Weights of a small image captioner.
Data: trained on rendered rooms with furniture, 72500 training examples, 33.9 epochs.
Rows from block 3 of the text decoder, named by matrix and row number. Rows with one number belong to one attention dimension. Each number is 128 + 24 x the weight over its row's rms, rounded and kept within 0 to 255. All counts start at 0. Numbers have three digits each. After the name is the row's rms in percent of the matrix's.
# v: cross-attention value (decoder.blocks.3.cross_attn.v.weight, 384x208), inputs 70-139
# proj: cross-attention output (decoder.blocks.3.cross_attn.proj.weight, 384x384, transposed), outputs 77-153
v.218 117:144166103113140103103155136080139104121122125139155129139096134146155125193102144111122087129096134140114135133145101160115156120122144158146111138129147154150137066159121097125149104118087122143150117104077094
v.219 104:142157146152121132164111161122104144124141157131148120140063130130128128092142153092109121136132143117091109120114129132158175129103141094135149134142111123119126092133158103147176106138122101113083150124140114
v.220 099:136156092161130143127139084136132148118140160111113144119155149172154090142146147129103139116104070117138076147128116125109122095113086154077118145113102117161103099107073114134095124136121154124117163156125181
v.221 109:122088108077132132124118149155168118154138115110128135162099150120095165138199124161091132134139147145147152075122131134137088087111124106115172104112170105090119170110189122144105124129106170148147116104096145
v.222 099:142178112110138109112103152149122108113155143118113129122110109085140131105117085098120116130110140140077099120140114146087120123123113143129123146155143160110133117132184143117128146104103103106067122131158145
v.223 112:116102069136125094139111158134155117094082107145148142149162134153174105128100108106113162158138142108140096156160163112162151103126073103135153131137120176107112112173164115123123125136132108165118076087126135
v.224 099:088100114151107110109041137175173155144128113126141068093105138134118107157139125127140136136131140113126116136131138153106142110135065156096106093117106131147137176114146114109165153131132172108145099135115157
v.225 094:127119113119121121127116137121149110176137105128109127129108123118103167141153142124114091110139179128134141142125129134138122127110118100134131108114132136124129128098117129138114149096160104121099131146108148
v.226 093:174149153111102128116117178130116104092145128081107141125106120106123164072114106136122115094119091152066131127126124135147106117139104130132165150093157131148095132108090151149184134153114122149152117157126149
v.227 084:131169065121105090121155114122097107174133139140098153141116135100115132136166157146121091120139141165163146127099140142126164151140097133169129127124131171116137152145079121153115140081123136130099134131136099
v.228 100:159169119117141147139146126123158115132139147141161167132151137116146115135122093119148107139135106120132184126162167165136112102166140161122172137100073124111099089123086151098131112148137118125117142138146120
v.229 091:117164109142162123095169143106117115089166140144153111138140132105151137103112087101118137132138155145120120137118094088156118129126093094131129117119136139076057128095167158190112132106153133132130120120143084
v.230 098:123163092170126134152147115115147118120150144144147160089155139144132113174145183133134124125133112076119139116112131064123111134119116105115180146105124119103118138142135140119139146131126094094119140128137134
v.231 093:131087153154143095160094102089128127155103131098136141100140081096097100117116146108143124131132115128055080109144136092127155123148134141173099113154113147145089086117133157114136115178112137123128098169114130
v.232 102:149141164108141119144119181125123156112118109077104144144087120126090138100128113140118151130136091129089135158105159149162102132127180130141135115158114123121144136139108120126125104115178133111148170174131120
v.233 091:103141181098143099136135134140113137121070122131180148134113173160133112108098138160096153158142081138162159150094128090131144139104115106123160114142125110136130149164127101139138122104179082116117119134112132
v.234 082:123096124153102086127180169142082170140067131095125151194169118127090088123156144072171111139104134106112133141141109138127146126154107067162111133148129138111130102143109090138136148173139125152116067174138110
v.235 085:119124122145171134094145110161088122105129127130176151128113121173122138115136134131091126126103123069141130130155076107120151133121112153128174149138118117137151136149098096111116156134118144127164111137088106
v.236 094:138144137165142109129076134171122156117135168151153101117142117106075117053109082155176084130102147114130095093148095125142129147161110128105116152135118123100098133105137131128109121149111143129139133152108141
v.237 094:148130158123137105116085166099133120147148120142089144090099121113081164159119110136110158155146102068155132145116146122124061141155075130120151080110105169126129135138124132107123093151117085125140166147111141
v.238 091:140153107091075127166128114082093107130171116151102110130106139111127112117063156147124114148143135151115141157147153128123187098101148136126140141071159124133142095104104149160140157137107155124147152108120098
v.239 095:147115117149097092137121109130073118122153135123125139165145147142189108124106073122137117160134068106109101137130110166139131150115151126162087110109132103125117126109065137130149152121119145103111140108072122
v.240 094:104152118103139092143096107134120092155126151081137136165118116186137151130127099115103133136106153147144127084113106120156132112112154137133138073126148105152141131085111155168117144141136103131124132112097138
v.241 097:173125163143140144079111135119107136138108132141153044126148114097140140059106192126154124117080123144087113115139117134124102096125141135100097163154143150088116086124132155123161155127142145119137097105157098
v.242 082:143130173152145107096123092119109118120139166165142155125119159142128114085125139121137102154151140113122198110147185135106138130075164120089119143148142171098118099108093144173097167089103110114137145177104131
v.243 102:155140149119131107136109124140117131144130129153157110132166075096126121127087180111170153130133149120133156128136072136120126127138140157119154154097132177112111109123117182107157097126113118161137113100159117
v.244 098:095105151112112098150129111088150104116162123139137162137111143177063156098156112130084151142148148132140101145116085120129178132139140118161184128181153099103139128133117109090092126089132158158097163101096121
v.245 097:122135133130119106115158116104135116131073099125102123136148145119110127122100136170169144084096121143140094137128117113122164123126151120116112114143135137142176111148156170104148121142133171171126119119151107
v.246 098:126114152102088160103127114157143123127100054138176125147152130127103139151087140121149126126083094121132090134153126146152141163155086148147100106125127124125155112125144153110110175161160174158146130121120082
v.247 090:130119104136095155161106128116113109128163118080154148135106127160188140143127074148083097131117147126135131112098176140147177133158162129113161086114149149099127088113136136142150110110117118133171129113125141
v.248 090:180188134152108157103139160121087170123111155139125104119115082128157113157113148161165074092123147123111156138156135138113101130134160125111144134129152092125148150099107122118130068138144155096127146126167123
v.249 092:093131079125124094134134141167179118136126153126148137142117117176089151128144122137119107149136125112129128094089086148141131091115177114147147135121119108121100145108100138160112172140129156119122129110119134
v.250 083:096119142060188158146075105159115160129152107115143157183140142145137174104154116159110142115139131101124101116080149095147110123148159138123154103133163127127148132161151119115089139122115137110119102141132121
v.251 088:171110134124125132134118148101105112091148134095140117140138112156167111107125186113122116074134076079172116106110129141099106118139121158168164144106134141132133145131147149129125171123107108106114193110150132
v.252 090:161144121083099105106143109136068126113116107134142099148122116101071123152157108124138121106141109132121119143127127168110145144139161171144084152099164097121122117127134117106087109112129105156132092146109130
v.253 095:136108111100179162137153113101150122167181106137125111140116192135168129190098111124133133095112141078131101124109075115138123125122146125126127149079113113122106126121154126136130154122148112148137152132166155
v.254 087:147135126141114151152123136146097113119115135114120113098127160135118137118104117136151123171146137127172123105091105130135147140115145117113139144138098128130133152118102126126103147138130150113167123140119114
v.255 093:147097165173118154098114117146116114120099076140151098078138122094111116134152122088168150144119117115110142104113122136101106151135147152117129132153106170105110147146113125150099146153157129105165119095115135
v.256 094:145119131138107151148107124112182134134100121160156092150101132121123116112172136114101134167152149152169134109104065133127145138110116155152118152137091151124100124149142151133116133092162109128130158130134127
v.257 096:116161155127065147112165138102101113122170124105114111148113143125143147101107132161103095133106157120138129141158170154175115140070130128145144116148171078119102135121120157134132139085139112105092131121131132
v.258 101:134150145099144145146120158174125132140125112108119089140114119163091150101092108096134110110096091126111124159150123163152105115148144167094174089143131141108104149145169142132138127107126112127086138089103120
proj.218 106:121159113176203131148157128107112154180141136095098099164133125132112124161080137108129176123106125130140141126093084179073132152124119136119148125165149106135123089132152139125095113121143113149134134133111130151079108140139133185
proj.219 101:119142145114102104126139187117155129067153123151165106051149135086175134137122129152132162132126112101150105113159123144174138152078121156128125170082130149099129155133153088118145153119122126130097094158104131127092107152111106139
proj.220 099:145121099107094143071100132116172110124070137121157161121147075147105105132118143175105139093110121112117116125112119146161116125181106148106164129154128122133129083114136096167091138176130170117116131150109082128123107108144140111
proj.221 104:127132133100149109168109098169143133118136166181109100154186113143157117138147113146149134174182106138129094188096154126126118126109124131154169141137142188158152128107139107163180148128110139174134120133137131151131124112131126141
proj.222 096:140106136082115088143121130108098146125167193134136143113123172104128131140139123113118138105193095167144109136156127088110134134140068136129124147131136151167107133173120092107148159183136158104099089154104132152105117113115121112
proj.223 113:118139120122085095097137148085140069139160112122149111126101097115110081061118116114085122104140151108061095157164108143180166159102110128137127096106174087182100140141116142132139102138102101123141141109164149161149127123081136132
proj.224 100:113156119127134123108091114136113120105100147097153125101103107163158122112117145135130138165139133172134120162144130143131135097104118079173130122112142122145123099121136125128150137123153105123135153113150086140155142109130098093
proj.225 102:141183112133114122134133146116079162100142134163143124119185071132109096109166197111121171146140154114142093107114117137121162148158164105116108115115123137103150100118100112103131102108129076120137156097138087138120142127110101123
proj.226 093:130096107100131128154160144101124143149148094089096134108114110136127139123118091155126131084111119090154120150122109097137156121130128150166085143127138140076153117145133127123125150122094116126146156126110105109128154115141179092
proj.227 095:134101153120118174173139144165167166164168122136086110144171196116124170135128153145088156160157100084106109140152160138121109126128128122127133166153130132159147097111123124147148163146110172149122117084111115109102138191118123096
proj.228 105:118126109086107117139151171138148152103094127119097143117127131108181154144130152139091125156159114139119134130131139090133128159098119131126139123131088145147142153131146155123095146108142071117148143139127168149096119143127161130
proj.229 092:138099088111088072124115122136145132142151110154123099174119109136126120130090130146129138143116120089121122133115114166154162102118108091133118115169120079220092133163114149105099133131105074141104097140108147142137109176146138118
proj.230 097:112105141106112152139119079129130138157072133111126141117143100139119117106173149096155150147111115076125147145128109109134133169148163150131146137107109118111098138087143121129107096144124133125114108080148080147145125150101138125
proj.231 096:156171117105152145168129123096135159119123149160133077125110135140124124104134115119102124178128121120125123153125113084109131089128136111153153121123117156107132188167170115102118154112125147144139129111176137109171115123125153123
proj.232 108:136144077104110133153156148131098110110205151125107140106098136123109102150140082109131123130105090180123161149114084160124118158120108143106127113132157136144093090171116129167157143126136126154116169123156115103121143107119147113
proj.233 102:157156170102130127128098099165149127152117164144162136074112119133121104152169084156150137103098146110085124159148100127121102136117160145107135087144147146096113097092147170114142149088162152175119111109152135098178184146184099120
proj.234 089:119110139143079130137131086119190155168125111159140139158131115120116109106130127135127135151095133141143127124119111149153098131090152141121135129144163136075177123125174150088085127124144094124103098141163151100127152073099114137
proj.235 096:162144149104117148101107158124134127134131086116153168116121139105105114137119132140144148195135143108136162099143115134124133157141142165110128160121127097091104127114159115154138132161140083144166132093122132101170167147145153125
proj.236 101:161109096135134133146169130100130092085138099077152136123120099182157109162126139145148121101148100141085123114102120115117126098108094108106104122112134116134145124120141151106128145105126106097108168119146141112129121099115120132
proj.237 097:143095118161134129162156084094136108147099138119123098099126140166094138127140090092074131084108144107106110125135109112152111150124153164146143098114155138108096145126132095102161153113144135127157153128107157101163109143144117147
proj.238 098:147134078129102139142179123116140140151102094137078134133129131073123098122103123103097146141131077116131160129109113140115141114125153091153111116163105143121100131116152119099098198151141121116150119111108149082153121106177135143
proj.239 103:120159086097139077134117108125122124096149141162120124161119111138170124118126131149163121128112144121173090129163151140091123092099133100133126134104148121167140118116107149121124137113152162084156112153131129140123160131077114180
proj.240 092:178144132126104141129091127134166111144108187097135139135140149078120140068108102119151135135153146096110153167143125118132106125132107082138135145117134101159142114112132132094111135132124115111151079108115116114110179103160107167
proj.241 101:148111139138085109076147127134108147101098140108165113112095108108129131145115161104123140147157127176133104116082120117091165149142083101131095122140125170141134131156137148091092144130171133134137171132162142103126114081148166102
proj.242 092:115130086126095151147140124131160139124173101108158098125141098160115100134119151119117125107096107112139160115135152146122132114108142113138106150127094185077113148106099114106092120100107130144180113119099110137126130120159066184
proj.243 107:140103124127151129099148144119117132139060121148145149137145179143182147135125142093098134105124143134108117096101163111129141163135156107115113145090128158133168141145109100172112161087140116142113123125121148145097168176098160119
proj.244 099:181140133146143133096160139084087143078143100152140097106136106097102161199100096107150144180128129136107119120120102113193125102156132088163107138134132113141145126112094108127124154167090111078148155123135125140104148127115091134
proj.245 107:092104101147134152138143075139110158118096111132132117116169136157113136099105145117101130154130116152139097152101141161131113094131088129131117093160098131145111128113120083153129143131089164112111160128162129114098186191154090084
proj.246 108:147098089154109103139162084147088096167116151105105122104087158113163181082118152119136164128105153124108131136136151114115151122085089162161146145078129165131139123137123137171130096181147118127128122161096105127144152107138124117
proj.247 097:163134131104153145148137136107136106129137153132122108115151106105095106129178128117134119074091151093113167109154109135089092159160104135118164169112143144160158140140119126103106149121155140137123107140146132109148145148164111143
proj.248 099:117103132129167161109155110131090102112095128107170155132149096109144138158088109106123122135157105154133116092104115138161156132127132129101136175135124085118112115141131137147137105132106111166155141130146108129103107123122095153
proj.249 096:144147101123122148169126153122155157127148125148144128155123125135137115116175123108126159162161161110150185114096133134139110180167127112126138111153130091083117082113135111106135121113119152140149132135134122131150130133124177142
proj.250 090:121085100141112149146113135186124144128153129137124136094120096131129081161135143082114137121106122113128145120152094127061126155125148160146141115148111164131162115165107098108114165187110142070111103131139131101097115128141107118
proj.251 093:178139179117167110141132178101117131120102153120084152126124146127136144164135120162139133137123144172126131181107119130138151183142133123132124127145118150080108170108129099132107140136145127170147135175145166110137109109146131130
proj.252 094:143167103123127142143126168122081085097124103132132138143151103098132096131117127132108164105132112121115120078124103113148074127143165134131116114136113121091128162147140102147144133107106083135126137097163167118131143150101152155
proj.253 098:116139135116142163094143147136107131081110157110166149139109116145174117085148131120146157154087099142183129119110156125149131154129086146105093146154125126093155128130105108173154121158116133128154134133117156166121129140116108122
proj.254 093:103148134086090107077116139116121123149125141145087130131117140118089172132120073153104111180118153121132124153133098107129131141107150130089157129094108104055133123134129111151097135145101100086105103113119135160125127123112131123
proj.255 096:127117169115112141150130162123142097129133154147095100138141125141113139113118119098133108100132167105112169095138099105142153122166124117153136151096110167097172159148110145130161110157119099138104110143100156125180140107163097122
proj.256 102:090107112096118128169140139162110099119137139181137122099188150149127142106159106093089140112144121128120176147118150147127174144095122104138153122144125163150153101106148117157158131105145097154159139120109104161158133117099129127
proj.257 103:109080113148110126148166119093109114172146138097136159159148091086172126103170074185133183120145108110122132135126104162116136151098139132110143134141113150161158143139112097128174136171121129102138128088130110088118109113092169149
proj.258 102:101169078090123101092149088130107112153139195096138126132131115166119104131172124139115098142122141139101130148130134122140146087125119128136132114108164126126117103137113098126097111140117120130128108118097140095094125120115172118